{"image_size": 40, "encoder_norm": "layernorm", "encoder_widths": [80, 160, 320], "fusion_encoder_activation": "star_relu", "fusion_encoder_inner_norm": false, "fusion_encoder_drop_path": 0.1, "fusion_encoder_expert_mlp_ratio": 0.5, "fusion_encoder_experts_per_token": 2, "fusion_encoder_positions": "learned", "residual_init": "zero_last", "precondition_frequency": 20, "max_precond_dim": 1024, "one_sided": false, "decay_fraction": 0.2}
Rows from block 5 of the fusion encoder of a small model that answers yes/no questions on an image's attributes, named by matrix and row number. Rows with one number within an expert belong to one neuron, the router's apart. Each number is 500 + 40 x the weight over its row's rms, rounded and kept within 0 to 999. All counts start at 0. Numbers have three digits each.
Before each expert's rows are labels from the 100 texts, of 14976, where the router gives the expert most weight on average: "fires on" is the input token at the peak. Only what is clearly more common there than usual is listed. The data: fractals drawn by 1,000 iterated function systems, in grey.
# router: router (fusion_encoder.blocks.5.mlp.router.weight, 32x128, trained with AdamW), inputs 64-127
# up: expert up (fusion_encoder.blocks.5.mlp.up, 32x64x128), inputs 64-127
# down: expert down (fusion_encoder.blocks.5.mlp.down, 32x128x64, transposed), outputs 64-127

# expert 15
fires on: "four maps"
router.15:545468462557460443544546558511542503499488477413541576529542553553487488524546493479477494471536467458535523437569496522518538529527440485475479444490528495553465480440452453450476493442525477
up.0:561496545463417572488512506558501498482414481515560500464527539500484519521482483511512534423500581477441429451500457484473500595481500500500465491451475463483443507500500518570442433500538500
down.0:471572447525524485504509503483500517484510453495500468473495489500547470500459470498468482512506516499500618541513647518538500445534488500496501500472500484457471499483530576459481588487500396
up.1:561569615454526470500495484500384500500501448504627483517500500483500500500483548451526461535479561440521477551500596481521475536521454500500500500474463500500510504500500563500501500500575500
down.1:534551500500500485500509500458500511563451500500473537515636510477475511528483508480500500500538490404511498540555500499519483500516457523500500507516507470500500500500518494553514500494500570
up.2:471500518415556500530500525500500525463490506500500509611500544517549559439463500500500446500541481544451535500521608563460445512488489587499546449501501464526500500506500558516450500500500482
down.2:500549474499500489489500500483500450467475470492505449500626498613534472500500503500514469443500589436465480494500552500541497500500513494526500523495489519500573423500485500500500534500497482
up.3:500532541521507533495482500500486500500483500500493475443535500465500500500412531500500525479502509500512446500525487500500570558440579500500566496403453532500500536562386555500561500502500575
down.3:627555500492500500500500525500486493500477455497500493522501500590507500494500500418472500500500500500539578456500432500500532519492601500441477515505516438429500500500495500500451518468519546
up.4:391430500508481553429572500500440500500538485621500500428541450487500566531500500482508490408500465496420471498466468500500503564500500500486500500483519482458539500614483500542500494520425500
down.4:592449469500470515500491500500541500452499500507500502503500457536500509389476514507482505524500485390500475500531450500500502658456545468484472538502495500493453500472500449521500517469500452
up.5:481487500534593532500516490500516500434433522498500500516500500500500493507500500500456555532500461500500500546501538500504531500464500428401567546475500464443460427500500500469527584500500500
down.5:501500399500517500500474500501515467480491471540500500500586454383500526471519507520447470500548500483521477500500576500582489436500504454500465500493500542500485534525482530500517484500452500
up.6:500500500501570460399519500516405500596502512493500426500520541500508522500502500500500602551436500500500531516500465500455589454454505599500500646463440500500500491550529556526506433513500512
down.6:579474597547503488500502500555557505500504470500495529500434493524513520515497362550487524500525508414544500500500546518522500500500431469500500500466500484515509459501427564473500500500540613
up.7:564460500501437500444500497562429512500553487585452450532500527500495500500470500496536477329512470491388500457493479462500524521436527540500500500500414481531500500525461487554500500474483458
down.7:500502500512492521495500531528500500500477500502500475508530500500509484500560523500500500512500500500539500452500500500542500610500558500501479500500500500520516576500500487500483519468500507
up.8:498548500458500500486500500429492500434399509500508466431481500508490535587494500474500500500451500420452500567481443485445494582500510500473528553500541500463497459527440451523533490500463508
down.8:578500489500500507500500524491510516570515474494450500500487433500468453500500556500534499503495517488500491500464500473504514601500466527500439519490500470528437500500500450464500528485539530
up.9:466500500534460554500500456500365558500498552480500500529500605443500521505505500500500484500500556500500487500500450500595490584494500500500535500500500511500500508489577535569500461431569602
down.9:500500525476473500500517572519500472528508500524500434542340500449500486520498446500434503451547500439566420478520505483535508500500500500491455500493500477500500500570494438458461520500470500
up.10:500503500475563449430579500582466469455584459517500438446560483500480500500500506513464545456460496552545521500544434443463500500500489518500492519461453576527500520571500495500517505532559498
down.10:500480500457490502541500528563493526513463523500518461552442466430445514529500500478463492500533558489500450500493520443450500592529537500470446500500493500477538486369500495409500525456525487
up.11:488438500524526500495497509517483500519596500522500450500500500478554548505569492473535454478500463536500486491500408396477447551500508531556490500568548508480478491494500503525471473500394433
down.11:500484349476497499491500533500552551493484485483485500482500499457474474496544500510494500539493521450516500540471500501454503641541500500509490555463474467526492494500500500500500500502550554
up.12:503461468543570522430537491500509500413514521477500500450521533492500421480500500477458500662512562445615481577529500446538441483496454546543431500506577528479500500500463513581467481497530516
down.12:443518500491451512485497478518500514462500434433505527515397514576500493546500564482500500515500503440527420497500481454480531543479500469488479474506529474406576473568541500500557508485451507
up.13:489490496505566514500500418470500536599500500500464471548479526592469448500376434531500500500500535509471439500494500501527554543500500572461501500500503500500500500521377451515500439561500497
down.13:505537597447427500549460597498563515449503496500487504518590490513500500517500500500496449524524409500500496445488493496551521543462513487482467601500501469478435500465500500500472500431490500
up.14:535534547521632500500500549535500315502519518476506506452492500414500482467500500479500500478500446502529488513528455500508500500547500481474500500501477565500453557453472430527548500524466519
down.14:463325424378474500517547497504500552500500504500500528472553520583543533500499471463519500481624486475537500538521500490500456427447478489443500500514500500472500500452500500500500481484533528
up.15:483529500553500500500500485551501541500397494516500479459500520500507593534450466500512500570500500493441552491551427468464500482466500526433500500500468475504471500512500490497493575500532483
down.15:596500565500489486500500500500500506500500465500503443457432504510473514301471532515484539500500472500500500473500454484500500589500546486501500501463500500531434471500528500390461500467547383
up.16:441537438491558475500500534530500495500515503537583464415487537452490500572513444575448529500500534500415419522478557496500484536500550548504444527523500452500519533500456508528489569534527500
down.16:548473547486439508500537515500505483455533500452481532494500476376556522500553393528523516502525500361500564497465560520452506500500475488504500540500500476494437455386539500500488502472503470
up.17:466502500514612481500500585541434584508500485502520419552557500520527556462515500482500500516500521496500478500500505428440472516462500579500483500473512500489500448457496510431486558558486500
down.17:549485496481500500500493499499462507422497488483488465500437457493486500500481500509460472495531444524528416482477512480522540500583503515513489546521468470500500432471484500495500510458541539
up.18:500500513500551512452530500550500617500574500548500449418500537503446444639472466493500500536512531500431430529500454496551403500500495577501536500492500500500576549590500500565519541511532463
down.18:553500510498501479492500562554500524500470469500500457507500500500483536434552475531500500508491500500500646421500427440560500550500504537472500500468533442448432500500502473500455500500517545
up.19:475474504479555458500491439500418485500562388500500500406547492510553512500500501484493526500464436514410479578500500500567465583420535500501494555500457500465487520500509546522568500500500518
down.19:500520500500500508502500526500500529500500506487469496500273477500500468506503500514479500501546507478500500500477506463518509542569535500490500500536513500500548503574500500500447500476519589
up.20:434518547552506492500492510577456518427525467429415401474484503460565555466553545500500500474484499451500528441486417488545411521550437569486557500507506491466563500500492446482500545500435552
down.20:554500402504529511491486532500577448501495521531547500520559520512499493450506436520475500535617514477510461500544452497503572558456555430500442546501463491494581526544498453511481500485515508
up.21:500525549479539524431539447500500500500538576500496490551516500500513500500500500500488511431451500489500480532550455429495534457477539486586506500500487554496556500518549573504500588505524404
down.21:497500581525468435502500433500476500539555468500500585521500564474510512550481411500500500445426462500500473509470513410512483500500477491500520484552512556520544514565494423502500451509541570
up.22:500528579369532500465445479500472497500483521578471368517500514500500500421444473500551506544500507518429529485468500449500533544500534459491500566487482563536566500521472500531570516557514575
down.22:500500543456453500500500522500542547500504456500496458487500475500500517540490490458507486505542500452547598500500500500450542556458518478467416539496483471497504565500536500471500520500555500

# expert 30
fires on: "sparse"
router.30:522516450530485393504580547529528577537464477495473540442480569565462525476503566456511586537536562458458517498548526487505511519450454525385522530469471439497463509522491496502448528469538491
up.0:462493495444520500476511465542418471487443500500500548500482500412567537531556500455585500500500605500500605531500445482518500500477500549543500449500497530562507450514520500500500500500450529
down.0:500515486500517546521500500485500516553529500500470500500465444421506528511496500476543488466478500500366424500499499465483450500506527501500500500658418509500500433601500500521589469509500424
up.1:472541474476439500431510442457417450461507578537470500452500500500500500591493466471542500516439428500426535500488500537439500554471500487500422540542479462500472543518440477618530500533500514
down.1:500531500500500500527533487474500518550500543532472513588473500425513526500498500500537482463475500545365500500500492466480459500500500500448500481654424515500494432605500515533500481507500427
up.2:462507500451512500457500471445409418500537533522500477557500434500551500626498500500527391500520491501500554454500432500470576591500510432500486451613500536500368547500500500500500500500500511
down.2:442498462442500500528500491486463500534538534500500500586522447414529500500502514500546500466492559500359500517500464500481451500515500505500500489500424515507500415500485525518589465513509500
up.3:584500500560442476562500506500500500414525516464510410500464500517472429500517500540471527402503500431488500432500561490500500500582468516500485495500498521551477500500503464525481500500500464
down.3:436500492452500500513544486500483518555524539500471502591484431421501528527478500500538490470486551534353500526500482457493457497500548500445500482500500525498500441609500518500593500500500500
up.4:500392444500481461500500510495371408500557500500458500474546500500545500565477500536591500471429500500476517495446532564545500572475514500417448480579527476500412500452500411460500500603460512
down.4:446527497441523538534533480500478500556500545500468500597432431422517519500488542500541500465476551547500500500500510460497449486502531500500491500665500510495492428500500500532603479512500500
up.5:431531550454500500500517500505444500500500471478506464500543438456500500602454459495575393413465500500500500519486500432476548532500480500507541468622500576445503500500500500500497528500500500
down.5:454510489443500542524500500500500513537528547500470500601484428398500517538491551487500490457500500500348500511499477475491446545512529500445481482500414520500501500500490500551608469500500429
up.6:473500500467568460466468514457425532445500483468563563500449416425490500500436500452555500496507506541491500496536470500451463546473565500544429382573500500540500593519500539453500483420483521
down.6:439514500445516500523541494475500521547524535526478505500500500420521500527500500500545500466500558546359417514498470469496500532500533500442500500500416500500500500610488517527597500500502411
up.7:455418481500500457472500437460500500531557440472500575470500502457468500500500444521426566500500500573500541500478500446449520570474535500531500612587550500527523500500461444549500441600500530
down.7:438523500500520540500536481500500522541529500500500496594500427500514544542491566480539491470500500543500408523493500466483500500500537494500493484500421500504496438598500500500607477500500430
up.8:513471477491512499485460510457479500500466500500500500505497500493486547457479496499477500467500528563313500562543540508500413443510504459563431505490498528492587542500568448475517503500500500
down.8:450500500500521500500545491463500521567500500522500509600445439410500500500500567477532492471483549541500440509500500449503451530500537504440503486671500516500500433610493499543500500499510500
up.9:498484554528397478496413463478479557500564469472500543500562384514500511515580500479483466477500412482404598529419577500505466426464500442545504500500500500500439546521566465513500525515464378
down.9:451500491500527500500500489476500527554500500524500511600457434417508500508486561477537500459484537535371500500509502500488449492523500497437501500656500500504500500598500507500582500500501500
up.10:498479564500466481500500514500500483486500528544500424572491500515500442468478470459460500500500406505392510496487518471500526476530470500571505458500562566489500500480500555455583500486489500
down.10:452500500440500560521546500479500500500528542500478496600494434411527529540487557500550489457480561551365449515499500500498500562514538500444504486500500510497500425500491523558500473507507500
up.11:456500500500530420441500395536505500497531450479572518528500500500500500554523435530520500551482487505392500523566500580532458553470456551480545481500530509545501500515516500487493483565473500
down.11:500522489500523500500530500476500509525526541528474495500447440429512523531501550489539480472485549527369409510492500459487461489521545499451499495656426511500489440500476525542592472500500429
up.12:500456474500500500472489500431406448439560500500460512500472468538515500550480547548599544532500479500472500518444468500500460442520541478544457500544500500500448500500500423500500500547500500
down.12:443524508500524542520539490483482522542528538529474500590500427429519525500500551500540482500473547534371431500498494466503452514500530500448493491657425512497500442500500514500592476500502449
up.13:431527500494411488484478487488500500525490500492526457611553431543563414547500500494526500460484502486500577500500506412405500447478519509500470497583500500507504500554559500535538500497451439
down.13:471500500450500500529500500500477518533500533532500500601500500500527500527490500491500500465478557523381500500497460500498460497511513480447500500643415517500500416606497500500590483510498449
up.14:524474461509565511433502493479566416454551579507500433525500500500398505500500500555500589517500500541500500500500500476558511500500512490522535500534487500500559425500510532500500536533505454
down.14:454530500465500536500537479500500512556518542500500500577457442500498535500478500500522483469500534524377447500495524500500455466508531500444500490649444520487500448598492498541590500510495471
up.15:500438500500500537528454500500393523551462500500593445500536408500487462500500500414500500441461443554500570500546540484500456555454463507500447500572478502500492500548500526500477500500548500
down.15:461500509450500540516551477470489500500521500533470521596430431500523535520484500486533487460500538500372500513503507468500500500504530480433498500651500514494499433610500497547585500507500442
up.16:500500500538440500524500500520500494483479492468444500542470435484500500434538543437521449465514460535522469476482547454527475458547534550483489534482499500508437534406509493561500487481484500
down.16:445500465500500557530538502500469519500500540531480500583500500412534500542500539500543486471494500500378427511498500463478500569500500500500485500655500506500500500592490500519500500501506394
up.17:537457540480500527500500507528513500468521428456546525500506424434491500485521425482454519476506375467521487557495463500499413412539543545534437509444539500527500521500538550463467452485525495
down.17:437533498465539548500535494500500511553514500525470489579448429500512543516486500481521485483484537545357422519500489451485500500500500505451506474659428510486494436500500493529587500505507447
up.18:500459552487500559500518500466500357531472500490470500500477500528457513439500580523500557462536447500436500476474560500500504437500524486520471496500500500524522437522537500500566455562465500
down.18:432500507463520500512535471480485514550528538527500500585443425455496500504463552500524483468477550537368500523500507461500449506510519505444500486657500517494500452500500507500500471500500467
up.19:502498473500500480476444482500512518500548520500563544514541500514435467500530491520475561500495442527324500545500565500500421354486500455511500529522509539565579500549500500500500500504500525
down.19:445549529459541538520500461468500520560520500521472491587500431435484556523500550483526500500471500516340456551510486500504449500513500500452501500680426500483494444603503500500607467505500500
up.20:568509533419500500500454500580500544521508500500492500534573500500558439535500474476500473426500500480480458560521453492500500514556469508449500500451546458500498500513548500533500500500576433
down.20:444537500500532545524536481479500500559529500531500500593500500429511536518485554483533500468500540523364500524500500467492456498500500486445500485500500500495500440605495504534601473512500450
up.21:451500500500429500500500495500483500538500496464500436639563500564500427500440500460552382402473491500494608500500507500500512492455527501486500500596500554465500500500549493500591500500467469
down.21:463505500447525500527547490482476520547500500524486500500500431500531500500500500484535496462483558539374500511500500500497457500512531481446477478500413500494497415605495511500589479498500425
up.22:584544603493408500494448500500476504500500517489481549500493500472500500455489519385458475473577505463456524536564509521486480462557513475492460535477495566474476529574506500500501583449500552
down.22:457500501455554551522548489481490519550520532531479494582500452500500534515490549500523477500500541524375438523500500450520453467500536481456507500500500516479501426595500513533596478500500424

# expert 18
fires on: "sparse"
router.18:476471445575485463478551571551507488511507435494477519436503570555516506550491516547491510473520545510553485450516531528542526542429442539389525567465460441552500510483447512571465481458572501
up.0:500500500472534455500535533444443573500453500448491428501500500500500502512512500505495483493534500500518457500560608575539500547492502495500404455462537441518412449500500500571525481496551472
down.0:479500500402423500421500565533516500523471484479500483500476439514602536490399500468454508500480500453500583500500500509479500500445500489498487552500529506509494500505505517458487501500465500
up.1:477515500500500487479521439473582553479543443573480500491519515565497550439500500427512606448483500502500500489456460424500498493500547434403504493493512464500457537497474435472500500502498430
down.1:441458554517570454500444544466519484501500551484518552500505470488536511508385481510516500483500514610364584500500487554465489464545500478522446555500500548527500509455583554499546496472543491
up.2:478510559511522465532512545548499550469433483549465506428534500526486485530475568430487497526505565435531511507546505503562539491430543576445495517485468496514478507507495500475506547439500510
down.2:500484500571489430500516549500491560500520513526500510503464537545472483481512510498587427497550503500445543499555519461577497481488495532450487409526500500498476536458500515520486514564500500
up.3:484500500447500470531507500522453478500491560500503508605519500500628500494500500500558429455473535500552575500551510538393526500500507500516555445500569500500500500510528489439499542500453458
down.3:500396500355568515500423414500461458500497500500561500486550580602546500563512500489478500473559500480519500500531472603500469500472524513500483411475500480461491513535501500441522500471516595
up.4:554444520433521488525500472482476488500512529499539435619522500419473474464515500511500491500525492500500570459554575466482534529545500577506568467476500506486500500489438500533500546500488500
down.4:471504452500500488508491438532512521480523479464465362547510434478487500500502485500545516434544474532500418560477521500510502591502449479496492500567497471436500500507538532480500501500527476
up.5:514528550565470510539512512454500382458460500490536481556501547535475500541549466555500475524472457486593527449549544477525487486498500520525532479525500500473402479469541472488495502519519487
down.5:537562524503498509486411430500446530549579524548497491500501499478526555491521500532500532524456490442562527382502436514411561523558514477500555500439480417489506500512460510503502511480544500
up.6:492519443455572523481514535532455500474526390480580485590503476500500473530479461500533500411507500563537500500471477492442518456566448515478502496544500546500540478515500489549517500542460415
down.6:500514500426500611445459500526515466540564492500542500500644413478548500500509469500577503494500539493478487492440534549418483584498565492472456438500495500500490500500481483465594479463477552
up.7:520500422559544516500504489515563646494474507500510505396494561500438483500480563440485539605560500507444463494484500516500500500500542503500500503437563411500500500515529516500500458500496488
down.7:500500503500500469550539515500500500516500464433542486500500500584462387541500477504535500472564500513477500549506468556450489500496469457500502326500536500500464546515544500458537488465541446
up.8:497500500500500511569500500500556500559531500408484500558500500390500560500499465500466594500500500507306500500507489540500501500500482536500500500568597500500549500471561500512495500504500500
down.8:502513500454511500494500500500500500500592463500500500500500500500583435609500500539506500500500528521491418484430420500500472540523500555487500500545515470534547500500509464500548500500500500
up.9:488551430505431468473455500513508500549500428525464513395503500506543546482493506504500568500471566514516464445444477478500501494499558451500510560498497459540628535500500500498442489513500505
down.9:465521500478414500462481524500530429492500552525483548495457492546526467528487573500509539500578431426500500500482493473500502502491500453424500506500500500517500479465539496500506521545505500
up.10:514444551500500500478479543478468461500433565500537500528500500500416500434500482527499498422499483500474500500530579519541550500582514449633541423531500500500487446520500544500520514420500505
down.10:400505451455482503425504485500558553508500510470495500525500493546500446500500500412500522500487414522476529500431500549500466500499536500500500450537446538500500491500567500500556500426500487
up.11:520506455500500473500532476556562567450461538557517513471490548561451500504500541442500584497517512500568496543523500471500517378434517433507512510492500486642475500500501417510503542500550530
down.11:517512545502596406500500506429500475470500556552500598497500500490500500490530573469500510549485456518500595577506532502517500456552499500500500468548536559521559500533557529453532500500453496
up.12:500536475562496488500455500440463500532500451498500619411483500552500487556500550507515553500531511540485500471505468550461500500472500500500583500524500500509500592500572403539533549570500476
down.12:487455508500500427500513517511500474452500506500500500557500500498589489535500561500486487475498500500632509500526561500469500523472500500500476433500545549475446518500521478420545537430451428
up.13:500500500543500500500481500500488500529468500500500524507522539500428500500550466460500500496500534500500500503613502500597626447500500500500501500500500436500500530500429500435500500356560500
down.13:500485500401542442418500472506516589531502567473500482501438523500500500445448500491500500496500493557500642500536527500500483489500587500481514534498500478500500500469500500500500500500500446
up.14:500527393478500500498500505500500649530480500500500500559487470590500500533512491500500499440500500528446468459502487525434500537553474508500526500500564500500480500481517500559543500500407500
down.14:467512513418423541500500500492500438500446500434534509495500506470500463511500500482500530436500500500408500500497601521500469652479444500498500414500500644480539527400553428500500500505500438
up.15:483500500490500500500551500491500500494500591563460421556500567500450523537500454570507500532500530483554500505520500500500490404469579501548500500500416505440510480444547493476527542482500550
down.15:500500554500501595529517500548530500566526472536500538500593472500560500480500500474492500469596541488401500377500500434500535500462504500447486478526532500521533553490393500500464500435480602
up.16:473500527503408447558500500563452584500500500613436500500569525601500482529477500494456537542562500500556500500546469545486500435500500501506545505405501494500500476500463455500489565476500500
down.16:619448600535526519458500564500574500500409500516500503533453518497502500427500522496504485477411444520388515545463496546500511431500500509500500512519496571445538569464499504427471471461474524
up.17:500500570453615500479456492500500489529500411539502500467418563478529498477500488500529500500500558530575500497490500480500514499548533486457594516550591470508483494482445576500500415500451500
down.17:500520467500452529500476507500544503482531517484499500574586517500493484532455577548417549517500490500455500500450500523510500500585492428500500509513500519500552481468500477500500530510436500
up.18:498530500500497500500517496449463500511525500462552500500525500500527429503500440500490440445500433500469536502549535500455461500500500574478500479500500600512500470477500548500520500526500500
down.18:505402500500535466500500492488531425557479527500539500486500500560500500454498559500500432495534549503311492531451546522494500537474500553522437500537558606500479500440542434437496500500500500
up.19:500500500420514422500482449587500536484494498532518500545500500447500418477466500462509500500488465532500553539511529561558495500500511509555500478469572515524504481548462500452500463472505526
down.19:451498505546500446500449500500500500461441518534504489561449516490444500500490508495490486501500507500500438500495597562573472415523500500500451426604481568438561547430512559553552485487477525
up.20:527487500500500575484482463540462470512498462499579455413500528412485500500519464496531516536512525534500452511530500487503502478500492500537502500504478561486546492447512443549500506439505630
down.20:500496484430482500538461500547533504532471488482513443555509500500500500478500498518500500506518500408575435504500502483554494500543374469492500465520500542519500500483569492471504571486483419
up.21:505441500468460452498500500487513441500583557504505500611519500500500583465452499490500562493438500500500500500517500520500500551500487500500500476572515598500602484500531500527531457500500413
down.21:500456415367500437500521489500521539500558500407500439537569471514500414501450546505500500500500500490615557517500500500385495562481505500496500492499528469512448531500500529425500500443490500
up.22:537493500583557547523514500500500346492474481500500462626502471500500493500522539415502401454500500449500544500500590473500490555500516500534500540500500500500506465558500500537500500500464586
down.22:487500500489413483500514617500500500500502457500465500500580515550500482539475474570445500500506500443500423500500430500489477580502428484500500500520525564553549500500500529478488500500500453

# expert 31
fires on: "five maps"
router.31:578505431564445440542533555498524517494512496422518567505531526535453444483564483533528513466512487531543538416524508526476510486506443462499495472526499510568470483471492433488477492500525473
up.0:541502500476500469500539503500498500622413547500509445500482488398510550563425576533538500528513500492491469500596500410506568469497500481529439598497458500447549577603500498464428469504499492
down.0:527591500528507485500512539500497516516495490500481458477596493500451500629500502474506500468482496500500500479502419485549500658461531490499500555500436482574500515459500540549500500528500464
up.1:536466583547500484485495524500396585499500532522520500531544479451459500452500517474513529500426498495495486465515413445496533500500487535512500532478484500500500497484554496433497443527512585
down.1:500500500420464543553486491502440500569500508477506529500499499541500504500500527485487504459530500500482473532500500500451469381539566500500483574500513500502471503564533579495500510478500500
up.2:500500517459382488482489492549500500458517500565500315380458568550479500417496493524471526420487508453468470500564487502500500500491500549471539545439500485454500476437461500500484500539519557
down.2:487535539479522523499500481464534535500532500576513577500420461500482500500425440500500489551500494416500224500500495495500500500500461594500513543500534507500456500556500500430495500446508467
up.3:481528542538535500477485414504424500500541526481500394500453500404500489459487475500540500482500567500383446533471450532502411511501500500500523526469469487502481484518513571553515503500495472
down.3:509515556485522519494534505526500500500564483515500452500500517500495482538558505499521560538513525393499452500438500485522488331451534500506518596500490453516457535550518548492490500486511508
up.4:533504440490485514402467505538478507491499511499500505425483547500528515521456514531536492500480546558378476481535457483500591513548524484587475558521466467543500464500515500500490557481428631
down.4:532500455538538509490500526518554431361471512474507528503554473630461542499488461472500509489494456444502434488484500509528488548499500458496459500506518495445469451532500470543508523518496358
up.5:505533500415500451500500500498489607495451482500500447491540500521500477500507536515563500460506504529508414474468500477558557632545423500442500500452561473500465500532528489500535500500500500
down.5:509643485568500528500491510500489500467482501512500378445500500562445500500470503452455480499514509500499500517535380492544473665475500536500508500503500500496464500598500500500473500500500500
up.6:499500520487527500439500500491478500511437500507539370431500494537445500500475499500500500500469500500394527492500500455514500415469548526510528500472500518479500534568457518512513570547526500
down.6:500516500487500500509500539529500500567500500500462500512500482529520502497500500500495550476490500500500500500539592484457500628500515519496453500480500426551513419467485500513500500500500507
up.7:509459500500500527500490530523551466500465421554504409469435546560540519420500520500529500472509493477311524500537570437555529526474539500525500487476500440443500500514446515459518491422500553
down.7:511550580491512513492523500499500500500479505501500500500437490500490512556490537474495480510502500473509578533512501493465503675500479450500495521500522505476500467517500528524484501500489515
up.8:548500500500571500500454532528529680573515464506470500551462518492481500504500574487500448524485602498391522532491474524499515500469496599500500500449500477528523486516579476523522421495495500
down.8:547500640500524507524468544500512517539500490476500500479325500459500500669506443500464500500500491500511477378498500548481492607480457489517480531539481504500426500471500510513478523511475588
up.9:517500557548514489500500482511500526550500500564500500500523515490482561514393509449434568500480465474516566563500438500500494476505500500469404507500513500517484535500570500490509449405500500
down.9:513500520357500518495500500532500500500442500509500423465615461403481511500500369500519477504500500500500500500475508472473500500511500586500476476500504470477479500508614500500500500500497500
up.10:500500462495500500486500463500481500561564500607470546433601562404507487500547462509552595449477500580503541492428584489500424515451466551488553500492467459560476449490500454500500524497469500
down.10:500448431434436500500460517500500497503453500500504500482342500447500480593499500500511500483500475500500440482485543445495500500523500498500500497495500500500472491488463530503445473520536455
up.11:469500500500596500500482509507500609506451464515538384500503540500509502500457512500477505528500500444435498535549502463450475484500500500469480544500495508425500489510427383478500545466486496
down.11:532473549482515514500469498502523489488500489500500556500362500558469520500500552500575498500544500446500353500500522514528504500489500539488543531531518544491437558519533404511483500487471610
up.12:511500482495500563485493507526500470528533504530514477537447492457523543500513470515543500596571489561477500500469448481515462454500457585537510513500545524459451482500477576568504507521519328
down.12:500500368504500463478515509495555527461500524505493482457615533500520507488475458535500527517465548526468533528486500500452526611537516462482524500490511493500574492496492466467494525485514547
up.13:479500500500500499465489500479500500545500430540563500500498500549456500477466489501468473551500500484488500510500396411467500489500566500533500500464481500500500500555450613460500500518546500
down.13:553574589483523500495500523500560523500533476500500542520389467500466500659500414500517466480513500500478557500489500500447500421500528451500423500500500453500500485528500548545500467490462500
up.14:453500558500494499504500569510519418508475574495526503488512500496478516535490528562517431500506500500464500600477500525500456534500488427475500463524514532465500500480534459524523455500437453
down.14:557435412500500500469500500535479493585500494500482500497500522500500495469538547500500544503512478447491503500511500500491500500512567486488499476444499500517547500500434527500500500500527335
up.15:506500500528500435500557508500487539557500500500541578488520576453494523491473500478485500500441509500443513537483458443397500475442492500500529552502440515457487516493526446534501486499413522
down.15:510588557524504528500500549500515500604499488464500468500500514581500500645515539473495504500500514416500621489500589445505493500500516481500493500506498431576500425459520491496500500479468475
up.16:500537513501489534500494492503453454500512498551457452524480543500500500490512500500515460475500430500547500507500447500518500434487538503544600500493500523500525500512501577500507462572473578
down.16:500515618507536494500500493519473497530500482500503500455500500535442500600496500449508493507472500516500357500500455481518500518500486480500497557500500506500517468578535449489500500500477617
up.17:477500476478571500472511500500500431557505587377500418534493500500457487504439500575422500436518463497500513562500486449474478350528533527477500500492485453493500517500537500612504528493527480
down.17:511430562541500484500500501500548500430510507435500594479500469467500500426500512503515532479500494413500555542543500431464500500500573500500500500504469500514500396510453442500500508477500479
up.18:478474500475500500488504500500500473595486500500500366527474500500500524467458500590505563527500445476500483498500480432523587500500507483508529500443478539500500475544546472594500500529500537
down.18:498530449526468498500496508497530500500515461519498500480384476467449513522500482404521500505478521441514413397471475490500492500500528556500522500522500515486451500540512500503515500478500718
up.19:506569594460546499502500500500500500507500500500500474500501465443500475493500545566512470466488497500583533544535433475443563456503444451500426500523438512500452453500510482500533500528468500
down.19:550500463471446515526484488528510500500517517482491488542442447531495500446485500482500508500498446469509374500567500486629500467500500535477515500495516500443463587535543500500477541469500633
up.20:500495497454509500500559500557390500500516536533459419500576412411500599579500500497529500500500500530429550536537477497500500500500500487500500560500500542494500541500500500500495541500529500
down.20:504500500396473515500503500503468497573500489500490541497500503550500494422563500478500503526469526500500500405461500473500487500457500500491511545471481500443500520479500577464508500476500500
up.21:434468537522500529500472500560530502524500474467468448497500500500498500500500529500497500401530494483547500497500480481500500367500543523474500500575500584519507472532416500582500500539594588
down.21:500520500462500519475500469500499500500576492479480571519500493500495502367528469525510500486485495383500585500465554508500500487500477500475482517500514500483469510503529533500468528486484367
up.22:455483554468528500457520468485500426544504462452534435500435514562500547466449453523526536500503495434480501475486483468486579506500476505476500558500500484547535444517487487431540513494548465
down.22:510524548568503505484506510514542500527500500511509525500619500541457500576439500532500489500489497458507748513500500500496500581500466467483496546512500504500529500569469584518500500511474421